config.toml
model = "image classifier"
dataset = "cartoon faces"
train_examples = 203450
image_size = 24
crop_scale_min = 0.8
horizontal_flip = false
rotation_deg = 5
color_jitter = 0.2
cutout = 0.4
targets = ["expression", "hat"]
num_classes = [8, 5]
arch = "mlp"
layers = 10
norm = "layernorm"
norm_position = "pre"
activation = "gelu"
mlp_ratio = 4
layer_scale_init = 1.0
dropout = 0.05
inner_norm = false
width = 384
loss = "cross_entropy"
head_dropout = 0.2
init = "lecun_normal"
residual_init = "none"
optimizer = "muon"
muon_scale = "match_rms_adamw"
lr = 0.005
momentum = 0.98
nesterov = true
orthogonalizer = "newton_schulz_5"
adamw_lr_other_params = 0.00087
grad_clip = 3.0
sam_rho = 0.05
steps = 40000
batch_size = 128
epochs = 25.2
lr_schedule = "cosine"
final_lr_fraction = 0
warmup_steps = 800
weight_decay = 0.01
adamw_weight_decay_other_params = 0.05
Rows from block 4 of a small image classifier, named by matrix and row number. Rows with one number belong to one neuron. Each number is 500 + 40 x the weight over its row's rms, rounded and kept within 0 to 999. All counts start at 0. Numbers have three digits each. After the name is the row's rms in percent of the matrix's.
After each neuron's rows are labels from the 100 images, of 14976, where the neuron reaches its highest value: "top examples" is what is common among them. Only what is clearly more common there than usual is listed. The data: cartoon faces.
# fc1: MLP up (model.blocks.4.mlp.fc1.weight, 1536x384), inputs 256-383
# fc2: MLP down (model.blocks.4.mlp.fc2.weight, 384x1536, transposed), outputs 256-383

fc1.406 039:476521498516546521467442412477494492438502507467402539554528495510479456461556509533459489560535507487500534539503533536500494449464553487551453455561554479575414476569447487457513503495533496465514537507441447519475554522441544537457513481524518430519499549503519519521525497520462484495444500504520479480540455482438565427461532513472472567458537545454502509525501531500492507497549
fc2.406 033:479466489571443553496523591564519555458482523529583437557510549515489509497506416501462466483474544501555518430499461505504488515559463439517499450516456515556523518445476472580449524504516538510462472506542500511438488504536478453533483509542559541474508467531524516524533491477489495535536534457411522519525499581550454464482430507505517470514515498493469501493528525493488479513531
top examples: sunglasses; expression: neutral; top hat; cap

fc1.273 163:459435552472544533560529481474477487523477537468456536502455446512465450477475515561475551526522471485517441465486501495524481503482518553520479463512483499553458486552383509531511519518456453504569529481405451528513472496507551541625548533488570547554428531555486504461518550468491497367469497516542526479526591452485472545516441548486460537497438551537504463462473491485525447492486
fc2.273 144:592482504589477462536535494509459506489515452509532529485470519473529530526564461493553447510497467529448572516471469539551579503487517530511472509490466479448535452464526456533504488493462526484482448534528568547528501484450504441474477539458460501491501454476469466541481516487508504536539497427554452480461473504582524469550499492498502490521467439533495494454527500474424534533461
top examples: sunglasses; smiling

fc1.704 113:558518516570523424475487512490525485495483510503481554472510499537538532425504525486415504525545489433543517497495414472473506534569500526543513455494457540473503440473483434505539491468464480482486509585439488511478495502444509504438470440553482480498534516437516482480447503425478527504478491493510497445556505557545470465495537504528518480560441469472463554386490505471426496483453
fc2.704 107:457490469509488535547523428481438473549440468505528526510512548442463449543577555537544489473475485516483499604528481460460459524527482454471458538498517487481468561539554425468509553504458479503550515465517561493519500549529506532506527555487499511505469472560452492530515481564516496497503482480536525579441473448430570531513488511452507494549478486518522436559474476535579560512444
top examples: laughing; pointed hat; sunglasses

fc1.405 109:534447517507476502568442474469490511541489512511454537503505533478496506503507433492501492440461456487488510460477471492446520496502523521482562445466554481500521466440516550544547530512522476493473522497432495460423502447469522498450418449455512515513542547502502521491449523591482581519489517511496503558546528507458514448521553484557585524513458519482475472537539476476463549596507
fc2.405 108:461566466514522581564451500542478540478566484539556438478514490498515498462499490495566540561512484525523506631527475534459492495510471458481476527498447536550481533592533514438426556505491465417484441464499503531553559598455539506556528481483464520546528396506538522526546518439468470552547543544496514436473553519481515533442373456498503448541556517463571471507543559501437512486465
top examples: winking

fc1.494 082:495475529463500463488481596491528616527495471475458479493546481599433546496505544475561501506506496494528444559591525559482497481485466503506464535584507540522494456485465475403501547485530521494524475551557514535426505499489450441577501499473476486561454484556494503527541453560493525542530541421505568449508563541499482572490482491494493508476412518504478475510543460517439478470498
fc2.494 072:523520505483487523568488462516476505530451483432513462490520496445434566491455553541506509471496469521492452506448447461481454448452547401501530456481509475550567501487510529584473520517462481499530514509484531518560475460521524514438508459530463491563502535554498480483439511478526536510519545560446527472481469533578430433525571504527477563582481471503493526566410552475513495513484
top examples: winking; orange face

fc1.626 132:446552533458557467516446510522587517551455479549470523548463552508497492533484494510504534463459476506452560500518484600595476479495509590477484527460415498477477549494568574429547472497466561517586453469513488484494510561546558540545505542514549540456524521546543514528486540446476486469493526515506543558598577459518484450441461512513505554546520520530600520513514558439446564381500
fc2.626 157:541471443542479499496530504515455456511553493489558494456535476473485480499466513520494502500506500471520491520464516461426481572419495424471532517509555527544509450508470424561432538490539449484467502535501518516514488447509524457454589507512483501476567556499452472564456516524527514523506433470516492513541458510436550528463499447522507440426517391485443432466480414519554421577488
top examples: sunglasses; angry

fc1.270 138:450517455523485543453512453503546491479475468569422409542491480492485514483544532465500473507487510507496503519499499579503555562488476509493514523460495461513475423529472484461572490565564493403475549495414530528503528546561502561498436502471485527488422479510481556533556531546523517531537468506505491453599442461488485551460520466500426454503526525490521550503500433479446529495543
fc2.270 145:559479566452577512510522549514475519504497508474569536469479493473558451491457588529531555477459509491484534450517505442462466460456490482569535476580507464484504564550539540516484509482456482569456486505547441452492447510406509517534578456497493460512490505529541488485449438499518420465494512502504431529484559524484518501477478562488560496526447502516536436520533511503517526565490
top examples: top hat; neutral

fc1.371 107:442531541412455488476537534497483549520515533498447559458440532461579537493538498547475459518542468417443497472507502542523525495534449519521472553508543538503491461576468387534465472451529475496519531479474439515473558450502494498519540523513555483493531509486557577487495565538531505484486444556485484496437525515506591578531445502523492472493439474545538505543519552431521407502541
fc2.371 091:551487502563568523516523446488525486536549434499528518507603506500462508418455509559522476544449505538484466492457526524497518421528509478457608479479470530441488484468469562452559548540502534536485472483423504531452494556467453585493491458480436480540457491456443476534449442487454512475464581562538507520514482504490374494480481527469524442488500489512510447549467475432495528464485
top examples: winking; hat: no hat; looking left; bald

fc1.752 137:487490566424546475500529498493563485463490470460452466526503550542511415510556381554462476506495547336532521536512499436554489468450527519473517471499550510451522446527504493484524469483533490509520526487526463586507485529501485524569500504464479473527462480559467477531564524525505480455446543462464457501527517487471435532585497555512520489502513455489540428482565446505523491482474
fc2.752 149:547491406488534484496457607491492470491507519502550517449517487515440608502541571457518550428471437545514497478489535534450585520548544444566432545495504466586499539443474509477411504539470501478499500510511508472459531483492487519478553508490481517455605488483450533457429513488536545525517484511554570449472512538623516519470513427462531520519415467472540508472457464480430578482557
top examples: hat: no hat; sad; a mohawk

fc1.377 028:575393555496459516530501545500492506536449484495516543534513567478450459512581463481514465483494489550482483519511531508513454528512549502532471555551518507548549523544496495462479559557426413475450499526541499428504482576487483559487489556556506448430480482515465407474530464532481563558512507570465515489443489466502502477489533506470454496440448476530478488518560571513460488510481
fc2.377 029:463539487448506498486537457568495520507494491489439498563507500605526491494461540559459472456512493415487469482488482499527554487505489515480520497472563532502474532488556583554491494498484495522515507486512523536535513545476506513482548430460474498479486473564543531482510515453518415492505519509489449518517465480473551464432548420556532531571454503469494452526469550420506569519512
top examples: pointed hat; grey face; neutral

fc1.111 052:468494496436503531529491479514427521581450499551548542497481533446488568493519472544527450505532467480468464508516457512465460385548482496510509482473473516491524528415454478508524488524461539487533501412488475542504538466479557487460513480479493519477488491477474428500470562461545522435569414533485514443481490509508559498456473496538577559522498505476542445503556535512436597474482
fc2.111 051:577449515518460470497486573471524492463514474487457463423498487467432439495485463476515457498514553474494550555474551466541531546471562479456543517524548388535517505506508492516442532518440456469477475502502513488531461569557515437497456547550494594518445522508490584508435472535522556518413523506538484527510426488503491553561520471488401486466466543468473504510571449541529454532457
top examples: hat: no hat; beard; sleepy; a mohawk

fc1.632 035:617531454538595495588516461406566541449477598511531448465454544502467495550536432452490495460518493506530503509474457571474459546549554468404458497460502485514500518504425496481479515518542539511529574512439551465499529437491473507434484500496529514457501542509509522463495496534482526480506489523552490489474507539470508436513445579524483477607481447507490513471491474504474511523527
fc2.632 034:457481536478461571513535454487446507503480452540471452518497529424536535511484469532484540490534557513595468512573549463453538501552511530545515594496512502390470517534504509523537480508476470411518498445490441501503437515505504500526476483603494524540527462583506430548524523541504482549465521478539490480565519414458424529444546475510537455434569459513476509507459513538497477529454
top examples: laughing; cap

fc1.120 130:467513471463441504511541499502544545468527553481571523594533453510541560482551492492454499530503523487594522456528524478504492451456417520487451536453486500576555486514517520524512438449403513507491420498498588459521518483517461553480482506478470459414455487498455573475521548507469447484525423521543454570564455469488441485522464446476563554463483535474423530498554590422470408523475
fc2.120 121:492434495504529485497467490437544427496554513462460440527507564504509534490448504528455482505494475485444453509540533547526517587513542488541417557548565486452533492465470534549539486467530495453511515420453429461512544494546515434496495471485498516459564548462506457481461430498443466477505590456476510437455494543527444619447517511562504467489457496444542521524528481585486517531446
top examples: top hat; laughing

fc1.628 119:473499511557459491505510430515470463556591467478516537517534493559460525449520539559507452591427537544466530487444475479458536478508485487499532505504509515505545538483490511486471458484480462429540548536519544432543509484498538476492538442511521444458423461530522513443530607443500424480439551543545461486560500573435529536497533526493539471472541433500564459511533456460481504503504
fc2.628 121:530489449523491508474465611537561526516501488528518466531520497494449473511468535408520525431560462474516474523592444587480507446498518519521481459490452459554453511455517527515476447536572516614428445512522543561491466503442485494563510588527503535506517449414581542576491416543504553507523508497566520492487508479518543506493421499468470536584409527493516503446434479607522514457466
top examples: surprised; hat: no hat; sunglasses

fc1.389 101:494456420500510448501537477463525468515576541488535471475529512474427537510601506460448448491496492528380533551540501473550530512543475491535443497566556499507487448512498513566483522427464457560487583502430581529480536503543445525440539444477498509540512539491514519498512462489533520473504461563442530560526477536563568524502541533485536472501466551455534481449488482514494551449485
fc2.389 096:551483577518480550496503497493603516489507481493483498477528467571494504463503493527593530490544508506521545476444558477558463471456496519472499593508464503487507504556446482457566469502511481472481488602524454469480528515502525525497515496561569508446467498582503455522469578551522479495484520485504470462503508468468486500436498439509501429485520473538544468484472559446514440519564
top examples: surprised; top hat

fc1.762 012:498445499555512468452453457492486457478505535448505524503502483439467477470457508450521458446542500456550462425493557534539502529540477465522474464509465493532460523466493469512523525552515537439471520474546466519488489523529391544486460493541507538520519472455592447511498506549565539514506527560585566489561476484452447500537495452470519499495501527482459519479552476514479492492481
fc2.762 011:552479514386551531515505540474494512467483429540483436530492447436586544567592489522481502583482456491525502552454505513512467506496498556519516501506530606430461468491403496483467457471534520530503452443536561499496456488496451483560567537548497398505564576568484545505481495499514543542535436452473508572452528505520519497438505521480418548426564535550452503499505508524534521485500
top examples: crown; surprised; winking

fc1.309 057:484475536522511550502492483420424471519468571479460435528569548469444544477569558445492541492540519434511462430547505500492544509529575483543518469579575513442474519426457492562527499575511418506471490471614446505587451465509480472502487491461435490519491485509482527496539502491465536500495461520495480557474454438490436520511466518521514533527445501418528504552522523432527561468508
fc2.309 057:488555473470476480454502493519537558451544502542542517507485474505516411574448439513535480429483428454493450527495480494510531460515477490496528516445430476493477492511430550432469572481496493514523521478376568447379565513477506456522482491506529483534529466516507500488468457505568410464448494471542469532490536512521526487458514435476573495444552514577480526471496456513440501467523
top examples: hat: no hat; winking; grey face

fc1.307 049:439508430450523490441522431487535439482504532507476522509546589493472539556530586505538476448486509492547474495538471500486462480467474526500492520447476518534458520514471389546560520530513444523498507469492522517470495514501451479526483442588455507461517482531442519447447494523438518494503532536467547437544533472438538455554525523519396483498484451560424505523519473555526477500446
fc2.307 050:524527528500621424480481492504484517463453524527465454500517464422572518502441506555525559477562534442423416448475602501470547520402509484444495459485516532492512502503516589476478503477486503549458522493493509411568504551417556512528462536422470493479450482566522510512480501468521477486463498545526499504485480471538522526545457449478540542472508483537583553498417525466504477467527
top examples: top hat; angry

fc1.567 131:482598566510508577473540558527486488444538533542466493516502491502498447490497511452526534512462493485525554492529459518539413505441418493567416498476471562512553534489500461501533544601477529487525570555531519488468510546457427436539429471588480444547486466538515496538476516494557495484454509455534580530417502516426512470461437476554455486486435581448509477483457568434481425456524
fc2.567 124:463529558470464570472486565468492415551478422449535491455437466525531505501517475556555464545524510432502559519496553474532464409594569484494524511528580516483489436447549511491535495489511447492460485532503462470523499487503500550495542549474442493526534471517466513494509520478528434483495492544578509458415527487498503511518519531527531452553577471519440495481507499436493565491508
top examples: pointed hat; grey face

fc1.275 102:534485547482506488491452533466584554539475471525422422492503497517525527501477513461557532478546499517513493468400504437469576584513529528471480484434499509463400507530501509439546515497463512542416569525537540428520533511512487536575522510507539572532601543497526496491467486541532524445446512538537496434516525511486505462498497492436489455490567518471518500513580569598546474498424
fc2.275 113:486496464558465516545581528509430489567510494476469518542466511478464502450502457547490417548491484473521456438526492455491519409509451516542578496540475467562490472514454450492557458469596467530586457492489478555508508531498488485474427476476511441560414377512527499510583503418457471502498485479471533527423500473505449538525506483522519504507467487498479452530436441453474497459521
top examples: sad; top hat

fc1.534 140:540448523506490544554523537522458545448419528495471486430535504507513441561515532475522500431471455539547499487435544442450521479521525449504506482466473546478447461493531483484538475461519503557432516497502525482550505481476541530503511515572538520480536472516449544552491487530544449463545441498570507502484456515536439460488484470457454498487474452434513437562515584491442423605443
fc2.534 144:502530535506500463426460438552561488511569475512568501531427501512513507445478466510480469495501509567396549489589490532518495461498500555483531464514522457446499546542461493441553505555507497500539461493497524462496456512519522453474534492423534492523496556481512504441491436552513584540493553492463490454555568540471536470508503568496503538492530509462522530538463491480558559471574
top examples: crown; grey face; laughing

fc1.138 073:459488537517574492454511510430464460457549523569485547534527556465447455570461531519487472562479520508468440501477497463515520511527484491498499546564485454537491525546498398443451544477488544433532546451475515549544549481462493474494570466482520497542514379521514472582445465469465500547500517444443480553508599492541541470481518500469451502434495482522573410442545483541509495464480
fc2.138 069:544421526433492526486540524531548532504486476499476428515523460542543489475476503504549520464456448485513552549504565591434539505503550504507474407435537551450444540540482568526516486495518544540468522512505514523491501510483550529576509551468511538505515512552554515425546437504475515465475488542500577474499453483392445514456515550528481529466499508481410467556476609500507463514483
top examples: cap; beard

fc1.711 124:455497469471544518507564442537580519454541543518455512509512501528509537539534456471511574435477547552531577458492558504490492500538459408509492530455483546443540561554481427412526521516516503560514518423444536536444474561536478490424447461540456555428500522509490434563453461467513602461509523473479590545539490516528487489534547359468544453493483445559487449524462432491488446520500
fc2.711 119:534457565429494536481487468529489478470514484523524444453489463479557515436494572491513463549569472409473452443517525516555525419430520461500521527499522489546533527444593449521482483488508507484484521536463564522525506503526464523503497530453504519490469481521448545434546546456452514490475508479558506457520457471564540573463467536511504477505430445571590555568522477598461570460487
top examples: top hat

fc1.753 037:497499495488453526523497448493546535430508518551502435522466504454468445605521484458540388498431518465545526522479517513504533508491445414471533528471480510434596427457498529440468455492484594455497458500502473493510508617550509560482494443448492481515499416453414536535461486506503464448521525554517523515495510495498432446546542551473433483489497477462571493557497544480486475468611
fc2.753 035:482524533439525526449474541547457534520498479472442506472620523508505515467528476461490518460492471593532458497565572544554487512452589535510532441520531479517527544569531551538543582431506452511549549510517551498509449518499523507487523481534556558517467550599567436496463539504494494527461596468560430436443482413525581471480533516456587491516421456485448443447557513530445490565477
top examples: crown; surprised; grey face

fc1.661 133:510439601549513551457534525541507533508486454448468551510509519494507538475500547522557480591495526488521536466544410498515492522445466521482504563454520434490547550479526480476555498494535465441498476477570511499507504647524514559455506535539439513487536419454444487541510425493469498414423503498515473494513522482485531458494489524545452471529516470484551433518435496517507553520448
fc2.661 150:466492463515508514542447514472472509474491499559461494525471445492506490551528480482376494525499500521490453527436511516510539491508502464486516525519466585521499491534481492516515476505499512576498566521411522471502504445464521485543498520515562484477488545560515545469553568539565526553581552451530540550498550489472490571497505524464542518504533491598491504537559479567546463457497
top examples: surprised; crown

fc1.672 030:540536502538491443448437473497472470460512456576491475566519457475502512490590487505496475446454483492535546470505509584560531525504578496571515523468374514449508442558548491519451502524451488551497526532469549514476493531419463496533517532507488508514470456517455501570504532471467466575460553526462520499487522487477525476481474494501477524565540509478497475459541441484489458509497
fc2.672 028:488496437477511472552509473468461491522424515432510474537481524503493412516509508473420524485464543472540480480516539493529408484550508463462481483553440384561486494492436537450509541493494452501448508540571512432523479483483577493497396439406472528521578559538532435435473507475484561499492536443574541492437544509465491505461468476529523483502515453483480538518510558455489572520546
top examples: pointed hat; surprised

fc1.469 102:549531521522543519538539476571442533479449562494522439532458443551514470562474568549466494486533486520573475488507511497516510488420451528546495450515516523496502480493565564553530477496465571519496516476508511473479517504461472564508562547514372583541501508435516516478573605593506540503499464451567441489492520472483493542455465530477503503480509528472488503469515587519400479528508
fc2.469 114:447511452437528495539476505422547526493448530541460470487549450397510467505524490512478517565514530447438553525505514453477493451539542452482520544466508492538443497434508473424470475485456478527485471492489540509504430531554512495509436483537559529534528467501470423514469487456534454488552538541415559519495471526481465482536481510501489519488492470490535502572531456527500507448511
top examples: top hat; sleepy

fc1.280 039:537526511540567494453511508456485487583512514518518472540564519477553472526412586505406526481469485481505489544537524538533443513575432464492504471474513481510465517563483491486537529406453509466498517538555483484516492515490530499522545427564454500512457473491469576561560513523457478503433507476624541540498455586513421479474466552509501504467544466518491512512542487408523495417503
fc2.280 037:541400528469422553493478521504477486528581548556553534562569501529533517450475541560517544448513563526483489518428502508453479474481534515582463461470480496521541480518576491559493475524550580494512448480508421511498463402540481487527510509488500568501521527505470454472508501525504455578590474478457432480470476485561488512478505566548479596548500475458543503541494462528513470517473
top examples: moustache; sad

fc1.80 055:472467512513514484467538499544478475490523431489539572480470517459498480516512395448527460510525444449531557510516500538443508501510540521525497561521530513437600529441470420543483485547549505474556532512514421461523528535525505478472493419524497478512513494552496471484505448516504511511535478502516548515553491500438459429440531511462490551452498415477557496505552484550509403443516
fc2.80 058:536566496433464466455412555482499494482514471491474447512506505507483538497505563524559514439449504487483550518510544489504490444473556462461541496469472500506451539608545546501479515487457463570536440502457564597513474446477526503490457493529472490504524484529516542555523509506519465499485491529505443453480499524509550486481444488502491511563539532549480515455470521484502559497521
top examples: moustache; laughing; crown; hat: cap

fc1.234 093:507448482478476465470558517506442495517502485492484576530511531474489450536484457544565546551544556488476521494511488505500399481558464483495543448459482498478486492470468518491462448474473433409535477483515473468498441526547482469515486413438498536563501501524527534488528499561433517521429573507525469484491559517543473495510454450470506469443553508502434472506543498533485458446502
fc2.234 089:491515577504499501537476545538543487499520484528618552479600503432549509384538568428471526424540513499495437483485520455464472475455556503473485501463517492520497460445515538451474489553500508539562549481474559560531488481467492514531482514515467505504517495505518496561441467435551527437557471380545480509540451532526469532450462513547540521457466528550546514483435457475495524479481
top examples: sad

fc1.614 034:556460498495475463545591478482530452507542492386540466508546526475491530447519461515596537523518466489556533538572493468489505510534426484371528458493531514465543438503399481538514446498531557487495494575546577488484461486491455503488543465526425458470476503469492454462494570429509559511518528549493499475529425519526462478500491502502530601470578512467499496515449455502546567478521
fc2.614 030:442517432466479533521462453548486547514477463504518509535468496525564472494512556528569443532491568493523471533485458539576572515559512464509521521475424494519509464441551596532467528547427470497490535478455506507456473566532484521467505498547528580531459431449504531565513494523433460505503557550442536465513532489436487563457500547466494414493465476485577460465449495533504499469432
top examples: winking; a bun

fc1.209 048:518501582527431512484500474516449541488515561513491532539577575531523545472518500544515444530478412484547449490496444481590446488527424504563490418527477518539479497503562427527468488550503546454507499488544601492494493492485436461535483543556425499496504412532471463532488478427519449588497488552459589459515428569425530439549485544553393452483551506526507416507511516480512450430547
fc2.209 048:506521543551516539476445567504479450574528417493553474510486456509525490478471463493479532564521558484552417540537439517519507522482568593408451614568477504439526508414459498443582447533474446550512511524513522480441423531550511539495510492509505482562493523526486488609522517462507481484480510480538496540494557465491516497513498515450542526538542485560473445489519454454534431471528
top examples: pointed hat; sleepy; grey face

fc1.512 061:485531617453518544464548455502521548524473523515484547457569520488566580475467480506418534492534464501540571555522445518485523579455502441483538579484462498507460477490531432513462505456514538369525548486593507472518462475454525466484524481459527483489438542490481553565480472561487530534552441534473478514515555469485501544513489447484521507495451436502485561473557500436461446455508
fc2.512 055:500519442477510505494529477468511505380465488446497535498476489562461519520471513492487518509440505600487527495523499489533454484587526459566481524414548472522517469488505472534469458522496518546464491522478453555467554536531468486501460464478511587480612510427450484478449486470462534535513517459527437482390528551573562495503522493470484429507470476433504443480536557505510534537435
top examples: moustache; laughing; top hat; expression: sleepy

fc1.62 126:476488510461445455501570445497563435562471432503561458408497432483441543481559415430530556448453528530481519471431493526519511474494533549488500472455477523480465498444495518498557471479481462524598486523504487525430497507442474466579523463475435492535481535569483447515462542424518494454503501531454610498495509449500514501504524562519475463474495541477569452467489553499457496472513
fc2.62 110:483487505462487425514471574538460500524487486428501499530506556482527425443508492564545544480477468513571480550537467474546562557472477473571535511430482518532543444541527538516569451491473478434505428515521466492478497565487533552497492468586484493437538573466480558484530536497563525531467463481459503477500452580466507507510447368520532588506454519481421500506495461527555483396478
top examples: sad; winking

fc1.676 063:496453495493533458525544552538517526574512512513512465447479467549488593479528519461565494516542564505484530542521387532536519563571433519493520447493493432459522485493522438488441492527462444484473481463471504510499527569580403514463535575497492427424488533491484459468503495531541557519450479495481509529509433468493588451513544507473502412506503509582521525467480524467461494468501
fc2.676 061:506568528466445496484459557507447479543471506509532518545519479499524461507522488480497449397465425496525472531456582503482490480513517471539480541509524531575421466506486548531493508506595519489458523515541407544495498453515547461598500442518517520458517528526479508540519501483459456512528489489487466474470544490476465518461508490619412544504444480517484480591525501495465592531568
top examples: winking; beard; pointed hat

fc1.474 109:496459475493535517463475472525464513560485517534479513525538418576445455519482457472530533574479562462473471488555458548440545552375481522509515475469509546498493541455462475475478454503493524445508554470527417497503435537457495493474478492439540440531515500564451481485465476497481488481514482471545520505495495533518475570532551472516523482575426475561452494477467553460579513512563
fc2.474 107:511603520451502493485537454537430490478551512474537462542491516515516461503516582494443586536542421496594491577457556452478461417497484461447536465476532442583470487460512450558576511496465509517592468522425537525427462471503527483464514533555473537550526592450477508536491545548557461392470490557441491474536491487480516545526463570535441450545524426512546497535527528467437580470503
top examples: winking; orange face

fc1.33 061:501516600442476534471439426515557530539604516422529469457505602530440478564464498501517561536507482545468493474495473467522529461530481460498531511555507510517521506528503503478524500428555584500440493396498390548490479514520430574498549511494464479456509454518511570561538471444477498479485495480516528462519506462484514493494435422491492473515511528511461589408488462521512541558590
fc2.33 061:510507520595482516488493509503518428475413480518405519482448477533537557492536482559490521469570602454591504479517536518442557541598541452382562465474484504504505491481470460486503552507538418512488594553530497530481482513457488497468516493479555504469493481537514440484496497483491546485446526483537400480434529530465514510467467531499489473440541494550465460523486439508521505517424
top examples: crown; surprised

fc1.206 006:458448550537539515475537455496487503527479498454486477508534513504495559535507486479451555499500485462482493470512471528546444411502460482449500546441510584470458458503583483483408496522478449534508490508488517494602465465497520486506545545540476499511498596456530446463483489523512530465553519467496441477507529520494484480465499487484517550482484491549537465470566526426547502470497
fc2.206 006:459529553502517467478504477531469478453559407606563492534497489512429492563540501492504536497420480454523502475461573598492451482491494506474543558444532506478478472458471501478511443463573489502491498505550514519436562463533445525472498502486509517538481514563559522410472545486518512550445543449562547471448438501435488617557569501530455465601478446444456505485486466566446503464526
top examples: crown; laughing; sunglasses; expression: smiling

fc1.736 054:501487545545481533470565547483438496499455571482472538503442440434498537543514512524485481487535581494543465498514507486441480566442482532491551436572465555481544512530558504491500442490513543560452475497511522465468516513460548531479427530566490527491520524409514529470450558546553485450469427516494500461495512572469552470495519467504456517535559486536595512565501495454481536537492
fc2.736 057:526499429499439459477539492579480498524587511536499523514509499425456453549521439418417509573587465500442544511542521444540511560516527465520516537482506536463469476438485522456448516509494564505570491448545533561500508565509455480527512518508557569449417523495559571490458512498482506455551534496519476510513495438509442464555464523501558503465448453544463417474548498543477497605500
top examples: cap; sad; top hat

fc1.671 083:533549524488508543498540504478508516540538488510536523511487507553506522510487582469477480466464541490523492498470519535529509499543508488546456510448519498530517551526491545506462495492501546497494523505508492529464545355520452490412509430551487571459452475520498574482483428498541445491409410544532515565483457467510551502556545520470529542559479526428506529476517540510516453569417
fc2.671 073:555545573498515477567483529416539478521575455512487478471599522463521515554467460565578583519549482519453487513516431470480495482547550547519544503565504468552554576493552468531489430543495530472539454465506469456503423507541558564469538505508478483523564473496466488538518546436505443519516515501529453468472453435482513475506422476472522465519540474551490455543532427550461494484598
top examples: moustache; surprised; sleepy

fc1.115 094:489463522472534566523477431467530453499467547507512537488476506492499501560482513479542574479522509459523534548530496490498481487468490485525538545474488536485503578476540482506458512524542468477489437461503429429545498583517464387513492524493513540473403522459465498535496518525532499466443521476489553475542577509440489525526489522434496430550508522460520482480582536521496486527484
fc2.115 104:486568498467527447463552494536467437504510520497507445543498466589506514474600465517492480484433515551464484447460571477451535464499513511457509427515527473504553447580481499426578509473451584519504539513508548504515474486547511471453494514539477538405514471590567473511540505497491491465526478467478375482520423543506557494431481534582525540454427515446499541541436471486545512483474
top examples: crown; sleepy; laughing

fc1.496 108:574530429570518530503447560523484564551553473510540510491476530514483529513443467473539456504492439549470497434509523533581510525484517510521458533455489540555463507496595480437452475547480512502502501546545474501501441495527497509472498465485514532447517458473482545600456557521480386536510537479458432533553556509554449545509500513515471491495495560539567532425467524502510420477425
fc2.496 109:493436494531451507530521486488439425477501507520431561442453536435543530505467552522449526556537549433508511499515519488446505521435538486461512505467506472478510381495418407603466484534506473527507484497479455486436521511532519420508504538540548499515491531552508506531509501541519521521479523476517529460472495585544529482513462576449519515488408482470473415477516554495412474529494
top examples: top hat; sleepy

fc1.593 083:530490526493534542488455511429506541538455453517471476464435532555566469522466488506515547500516437474571470471553420521456500543507493526477506517474435462505521476478577450501511541488533547457522454548505525547562519527497455489527503519485514482473533476443488425530509533470502475529433507511479528429484528473506427516474537414525553522527531494448433436565550466525491493512491
fc2.593 085:482490427473494481473494466501471487489539532388559531509550506509488493507508531532434525559524558528451475500500519505497487475483527480514445483534557473575518533443395536497467480434484416475505502489453475522419482497508478489526401470494513481465428506510619550520510447538557492497517519403497488484447448497534492578476504521451504520556533461517527487504480552452493465466534
top examples: sad; angry; pointed hat

fc1.492 027:407570531447529473478479504510488503506555444491518452479472532468481516467507468483467491487516436530552495531417500541530591449517516449479573505479479522539462505496484525559521503526500514511500558521581467549476564533519460555543541492565495485551420544523539506496503461472538519596468543473528533432497562482481544574530533565621461475477486484533465487490437552536455459468427
fc2.492 024:577485417518529481457484546494513545509470479513505464567495535537564515501532526539485417527485483410549469520493500474468478501437486514516525493460475518564549506623429492499440520541508471533558455527425479466536458510470560510537483536532540457531537502520564531513465402521461571479503439503490423539460529479474442470483469502459566520509585494494523503509565492438482437468563
top examples: winking; looking right; face colour: orange; bald

fc1.484 107:457575504456485579543477504485457494443535534534454463514503543590495488484453499449502461565498559443504487533446507512536478483478506498502454559569469511470459481565432552489474560482462522524482527465546580488471558523500467509514495477519441510463455522489463529528514553505459542568523483542521462516522547519510527488466478525450473464487499527539521464565433527440498544547484
fc2.484 110:515476563521534525408555456517491490510470476557539485532586529447490548515446473494570561440497518527424508417450556441437464488496491443533523482515497467513504526460549539530524456551495525535543448500476505501496479470488468501512547488507524497565557443502534427501443464468555480501570538457483558500549485495483458445504493519602517383473470479519420497526536546543513468501466
top examples: crown